Weights of a small contrastive audio-text model: text encoder norm rmsnorm.
Rows from block 3 of the audio encoder of a small contrastive audio-text model, named by matrix and row number. Rows with one number belong to one neuron. Each number is 200 + 40 x the weight over its row's rms, rounded and kept within 0 to 999. All counts start at 0.
After each neuron's rows are labels from the 100 clips, of 14848, where the neuron reaches its largest size: "lies over" is the class under the peak; "responds to" is what is common among them. Only what is clearly more common there than usual is listed. The data: strings of digits, spoken by a formant synthesiser in many voices.
# gate: first MLP gate (encoder.blocks.3.ff1.gate.weight, 336x128), inputs 0-63
# fc1: first MLP up (encoder.blocks.3.ff1.fc1.weight, 336x128), inputs 0-63
# fc2: first MLP down (encoder.blocks.3.ff1.fc2.weight, 128x336, transposed), outputs 0-63

gate.234,204,217,285,235,197,318,257,237,239,172,290,250,203,164,180,228,166,195,186,256,214,230,221,212,181,198,252,148,208,188,242,161,193,176,249,146,208,236,223,198,205,177,254,176,180,153,198,145,212,218,126,155,212,226,123,230,269,139,179,140,165,207,174,235
fc1.234,109,176,287,224,242,169,210,174,156,205,199,225,203,181,154,237,222,228,148,202,183,208,226,127,183,190,233,262,165,205,271,148,183,166,196,212,192,159,246,159,219,285,102,205,231,234,224,262,194,212,214,179,182,155,212,248,195,196,228,203,210,232,207,234
fc2.234,202,297,182,252,182,212,287,281,185,214,183,258,181,138,241,201,188,218,238,212,185,209,242,165,217,167,207,203,207,290,201,225,177,189,260,217,253,192,216,118,181,191,235,173,178,208,152,222,171,263,164,222,161,218,209,133,209,277,198,220,225,269,167,174
lies over: /i/
responds to: "three"; last digit: three

gate.328,230,187,295,213,151,246,257,200,243,209,219,145,121,208,225,171,250,237,229,210,241,253,142,178,147,220,233,188,156,279,206,172,182,77,185,213,204,209,200,169,166,216,141,185,269,164,174,219,146,292,217,185,199,183,140,178,224,163,165,180,180,177,252,178
fc1.328,193,184,145,254,247,158,233,103,224,251,236,235,219,177,234,237,204,238,220,222,211,122,170,212,190,155,211,251,200,173,256,233,269,235,218,201,164,184,143,228,210,179,178,218,122,178,186,144,204,127,235,219,199,170,147,132,191,311,199,165,293,214,167,156
fc2.328,223,232,198,292,180,191,234,217,213,189,184,146,149,184,205,178,180,200,186,192,141,192,232,211,226,178,325,240,165,174,161,170,145,149,265,169,154,165,196,201,258,167,202,180,241,180,288,201,212,197,186,244,215,213,149,207,98,141,245,164,189,259,139,196
lies over: /i/; /k/
responds to: "three"; "six"; number of digits: 5

gate.107,226,239,212,231,198,153,261,158,176,198,195,167,278,259,195,152,155,140,175,203,179,170,134,272,181,191,245,230,168,177,209,213,135,240,189,128,228,197,183,228,252,171,172,244,156,164,214,161,268,141,257,182,199,160,204,182,199,179,246,179,256,256,209,207
fc1.107,136,147,172,155,249,212,151,211,202,175,143,210,199,154,252,170,279,229,205,112,281,215,266,251,224,256,202,237,188,190,217,215,224,201,206,203,190,256,195,303,307,221,183,202,260,140,171,210,144,218,188,250,177,194,168,185,177,252,165,227,183,186,202,249
fc2.107,191,200,105,168,170,212,221,169,276,215,180,231,199,203,252,178,155,236,250,204,186,256,152,180,176,223,174,235,237,223,152,191,245,195,252,181,235,254,163,175,185,249,188,216,223,148,148,160,203,231,224,78,205,244,219,140,218,192,229,178,175,189,233,139
lies over: /f/
responds to: "four"; first digit: four; number of digits: 5; first digit: five

gate.9,162,214,202,271,179,166,221,249,175,153,192,190,257,194,252,207,168,244,195,129,132,189,163,223,135,195,247,176,173,193,165,256,214,228,159,212,250,166,104,176,204,233,173,159,215,194,150,270,216,241,208,159,233,154,157,129,219,160,223,139,200,194,279,186
fc1.9,164,222,185,198,186,157,144,169,270,289,176,221,202,217,199,216,207,195,264,183,208,224,188,146,215,181,115,170,230,201,152,190,159,228,234,229,130,199,220,240,226,141,179,124,207,223,238,275,175,114,251,217,238,188,169,196,202,232,176,143,231,166,194,196
fc2.9,206,277,183,198,158,300,167,219,229,231,196,216,163,232,203,172,178,285,229,170,185,250,212,200,223,180,204,163,190,194,218,211,174,229,159,233,214,219,182,262,225,218,191,152,187,241,263,175,126,176,229,168,119,292,221,122,186,204,177,261,216,169,201,167
lies over: /v/
responds to: "seven"; last digit: seven; first digit: seven

gate.168,213,160,215,245,196,196,166,210,239,152,184,166,139,248,194,221,194,164,188,100,175,224,209,217,201,188,137,168,214,243,230,238,185,210,246,155,177,179,237,236,260,235,186,240,151,205,202,196,245,219,224,193,255,198,237,222,200,190,178,163,192,269,258,157
fc1.168,208,241,170,156,136,110,227,306,162,209,236,232,167,189,183,151,192,240,173,155,239,227,232,145,202,147,260,200,215,199,132,158,193,232,186,203,185,216,273,208,218,224,215,211,145,167,176,178,264,211,169,207,160,215,275,202,126,118,146,181,173,238,103,160
fc2.168,246,156,173,241,169,272,213,216,236,227,189,189,209,149,209,208,219,210,207,162,133,172,205,230,177,181,175,254,195,194,214,221,207,221,202,155,222,163,293,184,179,179,212,230,177,250,187,171,253,244,185,214,180,175,141,194,243,144,198,205,222,143,147,198
lies over: /u/; /t/
responds to: "two"; last digit: eight

gate.125,175,219,181,229,281,214,239,174,219,172,209,178,197,236,248,194,284,183,156,192,225,169,207,199,160,161,194,255,198,258,113,252,111,182,194,164,153,154,210,173,237,102,100,116,177,207,175,147,237,217,140,185,166,239,186,197,142,167,169,220,152,222,141,190
fc1.125,246,201,177,272,135,236,228,206,231,199,200,177,259,211,202,189,218,204,217,235,273,126,261,207,184,228,168,151,203,273,156,184,183,286,115,159,221,249,236,187,273,180,216,193,142,191,174,218,135,196,224,171,223,222,255,138,220,209,228,224,145,297,212,231
fc2.125,147,211,119,273,205,247,239,210,183,249,212,169,203,227,156,240,144,133,235,183,192,167,126,181,173,184,211,217,228,111,150,184,210,156,211,139,187,251,237,134,165,195,234,204,205,249,227,182,149,186,188,120,168,182,155,250,189,141,167,204,187,136,207,170
lies over: /eɪ/
responds to: "eight"; number of digits: 5; last digit: eight

gate.71,170,140,177,234,217,262,227,235,193,218,164,237,238,242,229,304,196,145,218,196,200,179,256,128,176,245,140,172,205,148,169,173,231,159,193,175,223,228,225,241,153,268,195,270,191,110,212,158,188,192,229,191,210,170,210,153,225,222,263,182,217,194,227,162
fc1.71,203,266,241,180,274,198,217,286,142,156,120,210,253,216,158,197,221,164,233,265,187,166,202,185,197,181,176,201,151,151,202,228,96,235,135,219,181,172,211,197,218,216,189,262,189,204,190,219,175,208,269,225,211,229,232,161,181,203,153,211,179,142,192,302
fc2.71,210,167,177,215,293,213,200,177,179,191,135,195,169,134,235,196,152,192,165,200,134,211,145,183,183,208,162,262,121,217,161,227,224,193,241,147,254,237,225,145,184,125,211,199,224,224,141,206,199,187,178,228,121,206,241,226,171,124,275,219,257,183,169,147
lies over: /k/
responds to: "six"; first digit: six

gate.244,175,279,236,208,179,158,200,128,215,146,146,107,250,176,184,228,258,142,211,238,212,222,115,211,207,205,118,195,247,245,216,227,278,151,185,245,223,140,145,245,269,208,221,218,235,198,202,179,158,179,211,262,176,181,230,229,225,197,232,196,247,152,118,193
fc1.244,217,254,210,251,256,202,192,236,177,192,231,242,157,248,212,238,139,246,158,173,178,229,149,203,152,215,225,235,113,239,222,154,226,227,221,198,322,258,204,147,181,209,198,223,213,221,147,215,142,152,218,135,148,229,228,193,189,261,187,166,256,112,213,192
fc2.244,250,164,173,263,212,203,188,245,184,221,100,224,191,169,207,229,155,227,209,244,159,202,149,243,176,170,150,182,195,149,187,184,268,163,209,262,147,217,95,217,209,151,198,289,213,194,188,163,188,231,153,228,161,222,200,293,166,192,177,162,238,133,167,189
lies over: /u/; /t/
responds to: "two"; last digit: two; first digit: two; number of digits: 1

gate.102,220,192,213,201,207,109,162,157,176,155,271,192,149,203,197,230,190,193,192,200,188,285,162,194,279,164,195,202,152,192,211,155,162,262,207,126,155,227,222,193,239,139,228,253,203,132,143,144,153,150,152,175,176,114,254,233,189,265,204,214,231,194,274,233
fc1.102,197,269,225,200,199,253,224,187,234,198,137,232,185,189,182,279,263,176,221,230,202,185,157,194,233,217,169,192,244,181,182,268,136,161,241,183,211,200,224,249,205,137,100,155,177,243,137,181,212,244,222,262,183,222,181,158,213,264,209,144,179,121,186,214
fc2.102,257,233,189,229,160,170,176,178,235,288,190,172,255,223,144,198,244,255,198,139,214,240,207,226,194,122,228,193,236,186,231,231,210,199,131,206,187,220,203,200,200,193,156,227,201,124,227,215,184,122,233,217,253,187,215,197,179,212,208,184,275,157,87,247
lies over: /f/
responds to: reverberation; "five"; last digit: five

gate.261,212,173,170,207,265,145,181,227,168,234,168,184,241,245,151,156,212,173,191,156,147,239,186,223,126,197,107,118,176,205,257,179,138,238,181,223,222,200,202,233,136,208,242,262,207,114,201,226,210,142,247,209,264,180,174,177,209,129,264,183,192,179,178,214
fc1.261,209,176,140,136,227,200,245,157,175,243,256,196,256,287,178,220,193,212,223,222,159,283,174,164,177,219,189,113,251,211,170,227,202,160,222,128,186,224,255,211,236,236,311,267,245,246,149,219,190,213,211,132,220,177,189,261,160,213,217,259,209,250,280,268
fc2.261,205,165,137,175,196,183,171,222,206,282,153,178,217,230,213,237,212,174,197,149,217,107,249,235,204,112,191,176,227,246,238,181,187,190,208,230,138,201,203,204,181,247,235,250,240,161,184,205,230,233,188,274,237,178,212,217,195,177,150,157,199,199,226,227
lies over: /u/
responds to: "two"; last digit: two; voice: child-like voice; first digit: two

gate.31,225,195,164,171,198,174,229,212,113,173,252,183,161,246,181,154,159,194,190,197,207,160,212,186,251,273,248,142,214,237,186,229,176,151,278,187,155,235,225,246,224,155,203,176,225,177,220,125,195,227,206,177,180,221,214,189,186,167,190,253,188,149,239,237
fc1.31,310,225,236,129,248,181,157,264,192,200,191,165,201,193,214,183,189,230,241,166,178,199,213,211,271,187,157,213,159,254,134,240,188,225,222,157,192,143,244,222,251,184,275,213,200,169,215,179,170,264,201,125,189,211,222,215,195,153,255,246,197,239,196,285
fc2.31,206,186,163,238,220,245,230,208,204,76,263,137,227,229,234,200,242,223,229,212,238,286,229,190,178,195,178,298,247,200,214,144,181,151,196,212,212,242,216,153,242,155,179,222,85,258,237,190,266,222,187,187,194,220,188,185,102,223,239,215,247,174,241,120
lies over: /eɪ/
responds to: "eight"; number of digits: 5

gate.14,181,156,242,170,174,128,173,142,157,224,283,283,167,198,206,194,198,242,232,167,193,145,191,231,237,259,275,217,199,220,192,212,178,218,172,165,206,225,205,237,229,246,185,243,229,209,204,204,166,192,264,247,150,239,255,257,233,155,176,211,177,270,197,191
fc1.14,261,271,133,149,143,277,164,236,154,213,139,156,239,191,201,231,138,182,252,156,184,190,173,233,170,225,221,207,178,179,261,261,240,190,235,215,203,164,212,175,177,212,223,181,233,159,156,212,259,227,210,180,148,192,235,200,179,264,253,172,158,238,175,167
fc2.14,224,207,226,165,226,205,205,159,193,133,165,185,167,193,188,189,177,252,212,273,189,227,188,281,288,227,118,222,144,193,167,175,209,196,193,151,179,161,229,210,218,161,141,212,146,143,155,157,223,192,209,152,125,188,230,245,129,117,224,185,190,85,147,183
lies over: /i/
responds to: "three"; first digit: three

gate.239,121,164,211,234,201,216,170,235,128,167,255,235,130,229,230,212,198,170,231,207,204,185,187,143,230,211,166,159,258,188,201,205,175,186,270,203,226,194,154,161,262,187,84,178,200,238,128,258,244,220,200,157,201,123,158,229,160,209,147,142,168,177,243,199
fc1.239,164,241,187,225,144,136,244,180,159,201,198,129,229,166,234,180,201,165,163,250,196,243,195,207,246,173,181,186,204,161,267,136,317,215,205,238,215,205,174,175,152,118,253,220,112,151,273,133,239,198,198,266,110,172,300,191,180,233,137,209,212,199,168,152
fc2.239,255,194,124,199,241,206,291,229,215,158,161,163,237,226,118,178,213,172,177,174,212,144,141,209,237,171,248,168,175,179,245,227,186,177,188,198,195,218,232,134,186,258,133,191,196,212,161,199,217,187,141,211,248,155,251,255,183,191,155,151,220,139,174,254
lies over: /i/
responds to: "three"; last digit: three; first digit: three

gate.49,212,162,255,247,207,189,186,215,227,239,265,274,232,258,264,251,222,224,144,150,156,250,210,213,189,236,172,190,235,212,200,167,138,265,214,86,131,205,217,191,199,212,217,156,232,164,283,240,191,242,197,176,220,239,187,130,192,159,173,176,166,195,169,152
fc1.49,229,250,150,195,197,187,155,174,151,180,108,142,193,197,172,232,221,113,209,130,178,144,156,225,139,199,147,256,178,202,213,278,220,224,225,169,236,130,244,229,212,244,213,234,219,186,257,217,240,191,218,290,231,120,255,271,177,262,256,164,212,252,160,189
fc2.49,133,71,155,169,219,214,217,163,196,213,228,182,193,161,161,172,218,224,150,200,224,180,233,178,180,242,233,192,209,204,247,208,247,200,188,212,161,228,231,202,167,269,177,255,207,159,199,207,178,181,135,202,125,122,214,193,200,203,229,200,185,168,254,180
lies over: /i/
responds to: "three"; last digit: three; first digit: three

gate.196,195,154,115,250,189,236,170,168,164,197,205,210,215,199,190,196,215,238,236,222,139,171,236,140,157,290,223,304,222,239,200,276,168,240,210,203,259,157,175,193,152,131,252,215,238,281,138,205,253,225,143,211,190,205,179,215,203,231,179,170,218,204,270,225
fc1.196,114,244,191,150,270,101,217,158,268,236,171,148,229,204,188,128,175,180,192,173,198,205,235,195,176,210,212,273,202,187,206,227,112,202,223,235,107,183,191,232,230,239,255,167,160,183,170,155,199,149,232,167,187,248,246,205,243,194,208,241,203,240,150,212
fc2.196,224,207,154,170,175,208,204,182,208,206,204,259,228,186,146,268,199,226,206,208,79,237,216,218,217,210,231,150,135,197,229,196,148,208,197,156,213,162,145,236,230,165,189,189,145,114,263,229,113,182,194,218,211,243,191,242,103,186,182,124,186,140,239,194
lies over: /eɪ/
responds to: "eight"; muffled (low-pass)

gate.231,132,196,127,166,296,253,202,249,206,188,210,145,234,181,185,198,236,280,214,136,212,153,216,170,275,226,211,200,226,237,236,210,225,191,205,249,175,195,191,251,250,138,249,251,152,232,185,223,266,243,215,252,198,141,242,157,158,135,144,212,191,240,180,146
fc1.231,158,207,173,173,155,253,227,235,214,297,193,210,263,239,252,218,211,214,189,186,177,251,189,207,199,190,147,293,115,201,218,161,190,88,229,211,172,235,224,218,193,214,202,204,171,231,260,172,208,164,158,282,158,158,201,214,167,181,187,267,168,148,191,190
fc2.231,207,244,165,211,249,221,191,191,246,180,202,255,159,224,237,234,198,236,193,134,267,162,195,184,241,182,222,241,222,239,242,188,212,261,178,148,156,218,265,219,256,215,207,207,175,144,192,236,153,172,188,152,245,261,186,224,243,158,199,224,254,293,166,156
lies over: /eɪ/
responds to: "eight"; last digit: eight; number of digits: 5

gate.32,198,176,192,168,214,179,223,218,190,221,234,208,187,149,207,156,247,215,170,177,206,272,173,140,209,145,188,220,187,242,187,197,180,154,197,233,188,250,210,151,183,256,172,200,231,141,188,258,203,250,216,135,164,137,211,209,227,113,194,254,221,237,234,249
fc1.32,269,255,193,232,237,160,145,189,141,217,172,198,214,207,222,184,263,190,170,240,174,217,128,210,230,189,235,142,202,196,139,265,180,212,206,152,187,214,192,187,155,165,181,158,165,169,170,156,193,158,216,213,147,174,200,216,172,266,143,210,196,232,238,233
fc2.32,168,226,223,146,129,206,178,225,204,154,199,170,187,237,226,237,166,191,255,193,245,231,255,240,171,179,173,251,173,200,138,147,249,220,169,231,150,188,219,231,171,194,228,199,253,148,224,179,232,226,159,203,98,157,226,170,127,261,227,272,155,212,267,204
lies over: /i/; /eɪ/
responds to: "three"

gate.96,134,128,214,184,256,205,219,200,197,229,261,232,240,140,151,241,210,234,243,182,229,163,158,117,200,202,212,211,202,221,155,176,168,174,157,141,206,189,292,227,255,178,185,202,228,202,129,199,187,166,235,245,225,262,159,156,162,196,230,246,242,258,243,197
fc1.96,147,226,208,144,197,209,240,195,130,215,220,182,214,198,242,277,185,177,224,87,231,188,162,168,249,265,135,143,148,255,260,233,238,235,221,211,227,135,181,187,225,214,245,196,247,217,154,204,133,266,279,193,274,253,120,242,220,176,203,174,181,157,177,234
fc2.96,188,178,197,232,161,223,135,142,133,205,246,223,224,202,272,243,158,190,169,193,249,296,213,193,181,243,181,244,258,293,189,172,211,210,152,185,162,219,246,153,189,181,194,237,209,179,222,163,183,220,238,203,161,226,254,137,301,202,186,258,261,271,240,216
lies over: /eɪ/; /ɪ/
responds to: "eight"

gate.197,241,212,143,191,307,179,177,181,174,183,255,211,139,162,212,165,212,198,214,192,205,206,158,169,177,214,204,140,147,268,243,269,100,184,279,220,191,229,173,236,147,228,158,232,165,169,146,159,243,208,230,158,177,178,112,218,124,157,234,153,167,221,208,237
fc1.197,247,252,191,276,213,241,146,183,127,166,204,221,193,220,252,208,210,179,166,252,144,201,227,165,163,153,132,122,206,239,218,239,199,216,132,151,242,161,283,292,177,251,149,178,157,157,252,195,263,216,225,228,207,232,261,118,137,149,140,206,198,234,244,228
fc2.197,218,197,188,137,207,215,153,142,161,259,143,225,189,198,194,213,188,156,199,214,212,173,159,111,212,204,185,237,153,198,172,200,214,260,152,203,246,181,193,126,251,194,234,275,160,216,219,181,219,229,191,314,219,209,231,189,179,195,183,248,245,192,260,119
lies over: /k/
responds to: "six"; last digit: six; first digit: six; number of digits: 1

gate.250,190,99,225,229,276,229,217,158,242,196,188,262,151,235,233,213,268,164,208,196,167,232,140,189,167,123,217,186,177,175,181,174,175,216,190,181,197,165,200,183,181,215,215,157,228,224,211,241,282,139,196,177,205,152,195,149,193,149,203,155,162,218,236,138
fc1.250,169,169,277,274,140,200,207,210,187,250,213,238,184,167,180,160,261,253,192,153,202,194,198,171,249,227,171,174,187,153,290,242,112,218,179,128,225,219,127,248,204,228,178,199,240,226,134,169,147,298,251,173,205,177,139,214,214,194,196,244,185,176,186,212
fc2.250,190,190,180,247,239,176,206,195,247,197,227,264,157,236,198,213,158,218,186,232,219,251,176,250,210,194,201,182,244,229,185,209,160,152,198,244,205,237,130,273,197,223,192,300,176,254,152,266,224,275,202,262,276,222,205,248,202,152,158,190,248,222,192,205
lies over: /eɪ/
responds to: "eight"; first digit: eight

gate.45,175,208,183,135,220,248,263,213,154,223,131,161,199,168,115,212,209,186,154,142,227,187,145,223,302,248,275,211,271,203,300,158,197,159,214,224,185,194,262,232,196,235,246,162,158,274,198,188,206,229,224,193,238,204,223,170,222,217,265,286,216,210,210,248
fc1.45,145,216,132,203,234,184,248,157,233,179,180,182,150,204,152,235,166,172,209,164,236,262,219,150,211,191,111,201,199,165,282,219,224,258,188,264,203,168,237,234,183,247,199,157,171,174,283,229,240,165,184,198,261,217,141,192,160,156,202,176,181,159,167,151
fc2.45,145,208,222,234,270,173,202,186,170,246,215,246,236,226,116,240,177,264,207,161,169,221,169,208,116,127,161,195,143,219,160,231,222,203,195,219,175,201,223,227,184,206,227,252,253,243,166,227,179,221,184,217,150,298,206,189,262,167,206,232,210,226,182,164
lies over: /aɪ/
responds to: "nine"; reverberation; first digit: nine; last digit: nine

gate.113,228,222,220,248,189,246,196,289,268,177,186,138,167,156,246,186,181,177,169,166,170,177,135,219,225,247,190,205,155,144,204,199,102,183,171,205,218,233,163,198,134,166,147,171,178,213,163,251,266,216,138,146,124,90,171,203,174,195,216,227,175,263,284,163
fc1.113,187,217,195,278,187,174,240,178,277,191,244,185,238,167,167,160,258,230,136,225,239,137,179,172,175,230,163,241,128,262,218,205,118,273,193,208,260,230,196,134,208,138,198,148,143,135,172,206,232,236,98,165,127,129,124,177,161,165,210,194,202,224,179,204
fc2.113,294,184,236,210,242,139,220,224,163,289,224,229,205,232,251,212,183,203,239,132,198,193,188,195,256,191,173,288,182,197,191,244,222,175,138,143,163,241,199,213,196,158,219,242,199,199,195,144,170,171,208,158,169,262,214,174,234,203,154,199,173,252,230,168
lies over: /v/
responds to: "seven"; first digit: seven; thin (high-pass)

gate.221,184,117,252,242,214,238,155,175,268,137,274,223,212,244,224,209,199,249,143,272,170,257,220,189,237,194,183,210,148,122,280,216,222,229,192,165,170,186,146,196,170,246,209,139,184,243,144,161,182,167,205,218,135,130,176,184,166,195,200,228,204,223,195,253
fc1.221,169,206,238,240,215,228,154,205,254,172,246,182,181,248,221,217,171,202,210,165,171,167,185,192,162,218,166,173,194,162,199,261,254,183,155,194,327,145,269,235,207,151,177,246,151,235,203,214,203,157,183,240,168,234,203,260,187,246,267,210,121,178,171,169
fc2.221,201,184,182,183,207,172,127,131,247,211,271,186,228,156,147,181,226,218,240,162,261,171,196,250,227,154,175,250,219,164,201,189,233,199,213,186,185,167,215,163,140,229,228,157,214,175,141,173,157,246,216,196,179,104,246,194,241,207,149,194,211,195,158,272
lies over: /i/; /ɹ/
responds to: "three"; first digit: three; number of digits: 5

gate.81,226,233,234,190,224,161,185,243,153,183,244,167,232,218,118,201,178,227,137,158,229,204,108,221,221,243,150,222,137,238,204,145,213,276,231,194,203,243,201,230,257,189,166,235,206,246,177,198,117,242,198,242,223,236,143,278,153,126,205,196,179,173,243,215
fc1.81,205,235,238,222,175,175,272,213,166,231,208,242,245,161,111,129,208,182,198,171,156,222,201,214,132,236,250,135,117,205,199,259,211,250,235,244,164,198,209,273,218,205,222,201,278,247,160,196,188,229,253,226,244,272,190,183,195,168,185,244,180,162,195,259
fc2.81,267,126,192,193,211,183,165,77,156,243,153,182,196,195,243,207,271,190,174,122,203,187,213,164,229,261,257,248,281,243,221,183,215,214,178,206,185,243,228,216,256,235,216,206,246,151,234,193,194,229,198,223,209,234,248,191,259,224,202,177,129,230,208,196
lies over: /u/
responds to: "two"; last digit: two; first digit: two; number of digits: 1

gate.53,243,262,156,187,171,197,208,205,245,166,189,175,141,205,214,91,185,108,147,215,180,231,178,211,189,254,242,157,196,204,142,206,169,209,238,265,150,205,227,139,205,97,214,151,250,195,172,245,210,253,179,109,121,203,166,183,173,209,137,216,205,222,276,170
fc1.53,241,184,217,180,185,221,258,132,232,175,215,228,240,176,233,163,234,220,156,179,144,191,239,188,233,201,185,218,129,219,236,162,147,185,192,181,212,178,220,163,187,234,153,153,153,200,231,273,235,209,148,173,203,130,179,180,234,187,156,199,172,279,270,194
fc2.53,253,166,234,226,194,133,162,190,178,222,113,200,220,258,264,270,151,188,250,246,218,216,294,266,214,151,173,296,128,168,135,192,237,227,151,233,208,231,154,196,227,229,189,211,198,232,180,168,246,206,178,143,126,227,203,240,180,172,195,201,182,142,201,219
lies over: /v/
responds to: "seven"; first digit: seven

gate.320,129,161,165,168,293,180,232,180,185,219,214,150,216,157,204,237,174,203,244,230,138,166,220,211,261,142,251,222,222,202,219,196,268,127,238,144,222,218,215,245,224,163,270,177,222,224,292,278,245,186,141,224,275,262,213,197,155,228,226,203,257,274,260,205
fc1.320,157,252,167,169,153,210,134,165,158,246,235,193,171,208,241,216,147,161,231,189,158,240,189,256,251,170,165,176,236,169,225,256,238,221,119,257,249,151,164,197,135,213,186,272,159,184,229,245,242,198,191,155,170,266,122,249,239,137,184,226,155,148,241,287
fc2.320,228,182,223,193,187,185,175,137,187,185,173,241,202,210,258,170,143,218,130,156,180,247,214,196,254,214,198,225,254,249,140,183,253,176,192,218,248,224,203,176,195,258,157,223,191,202,168,211,217,259,183,257,179,240,166,225,255,232,187,252,229,277,175,142
lies over: /eɪ/
responds to: "eight"; number of digits: 5; last digit: eight

gate.295,158,181,247,234,211,192,182,221,130,183,211,214,173,198,177,214,215,207,216,188,133,230,191,231,209,235,189,212,255,287,148,218,159,204,207,260,186,124,281,159,197,175,151,250,251,127,197,171,254,242,233,183,208,156,197,234,241,178,226,189,147,173,204,259
fc1.295,175,141,204,226,232,207,117,206,140,177,258,241,240,214,180,143,247,186,197,206,169,172,185,261,217,154,144,159,212,276,203,214,180,211,180,208,262,181,230,192,269,215,238,225,222,213,227,234,294,227,187,200,213,233,207,163,136,146,237,265,159,187,221,295
fc2.295,192,213,218,153,204,290,164,144,218,211,164,223,270,174,254,189,214,258,148,264,263,221,228,210,174,219,144,240,202,222,158,190,218,248,186,163,199,183,238,179,167,196,212,225,102,228,228,256,195,210,240,211,153,216,157,186,230,216,242,231,243,219,243,149
lies over: /aɪ/
responds to: reverberation; "nine"; first digit: nine; last digit: nine

gate.144,255,223,240,179,168,157,185,219,216,159,241,187,190,170,299,228,205,227,215,227,126,228,178,171,217,250,202,110,194,136,160,200,194,227,152,176,198,191,174,203,154,194,143,196,262,174,145,140,174,176,184,201,146,144,194,220,238,199,198,229,189,162,168,213
fc1.144,131,164,180,170,175,198,190,95,212,225,172,182,185,265,141,199,218,216,184,185,156,200,151,209,167,161,169,230,206,235,212,260,140,177,225,205,203,218,194,156,166,270,158,243,241,283,244,230,218,184,210,154,213,216,149,159,225,101,156,182,114,243,205,180
fc2.144,204,273,160,206,185,260,169,282,253,193,190,178,229,171,290,99,173,180,254,199,199,148,253,181,111,186,234,147,150,207,236,135,238,185,192,280,197,209,159,240,250,243,200,161,218,245,161,178,206,196,216,231,149,170,257,188,189,174,234,279,186,179,206,221
lies over: /k/
responds to: "six"; muffled (low-pass); number of digits: 5

gate.303,243,204,229,215,185,203,224,178,170,203,144,155,243,175,206,136,201,228,241,137,175,223,214,171,165,181,213,214,173,308,165,244,198,235,192,176,233,267,262,238,191,204,215,232,257,196,203,186,166,187,180,235,245,196,217,249,163,124,222,221,218,278,260,229
fc1.303,208,153,159,201,209,174,160,227,164,164,196,233,172,271,202,286,193,238,228,167,227,162,248,261,289,178,171,159,176,165,231,163,190,198,229,183,218,199,192,209,196,210,174,152,176,131,252,191,198,290,188,154,95,204,199,163,219,197,171,275,165,171,200,164
fc2.303,160,229,305,192,197,228,181,204,146,175,207,244,144,233,199,203,165,134,229,262,138,177,178,195,184,169,156,199,192,192,206,200,212,181,220,207,257,201,195,229,178,132,144,301,189,246,258,233,224,167,101,251,213,166,226,193,147,198,163,254,245,231,257,171
lies over: /u/
responds to: "two"; reverberation; last digit: two; first digit: two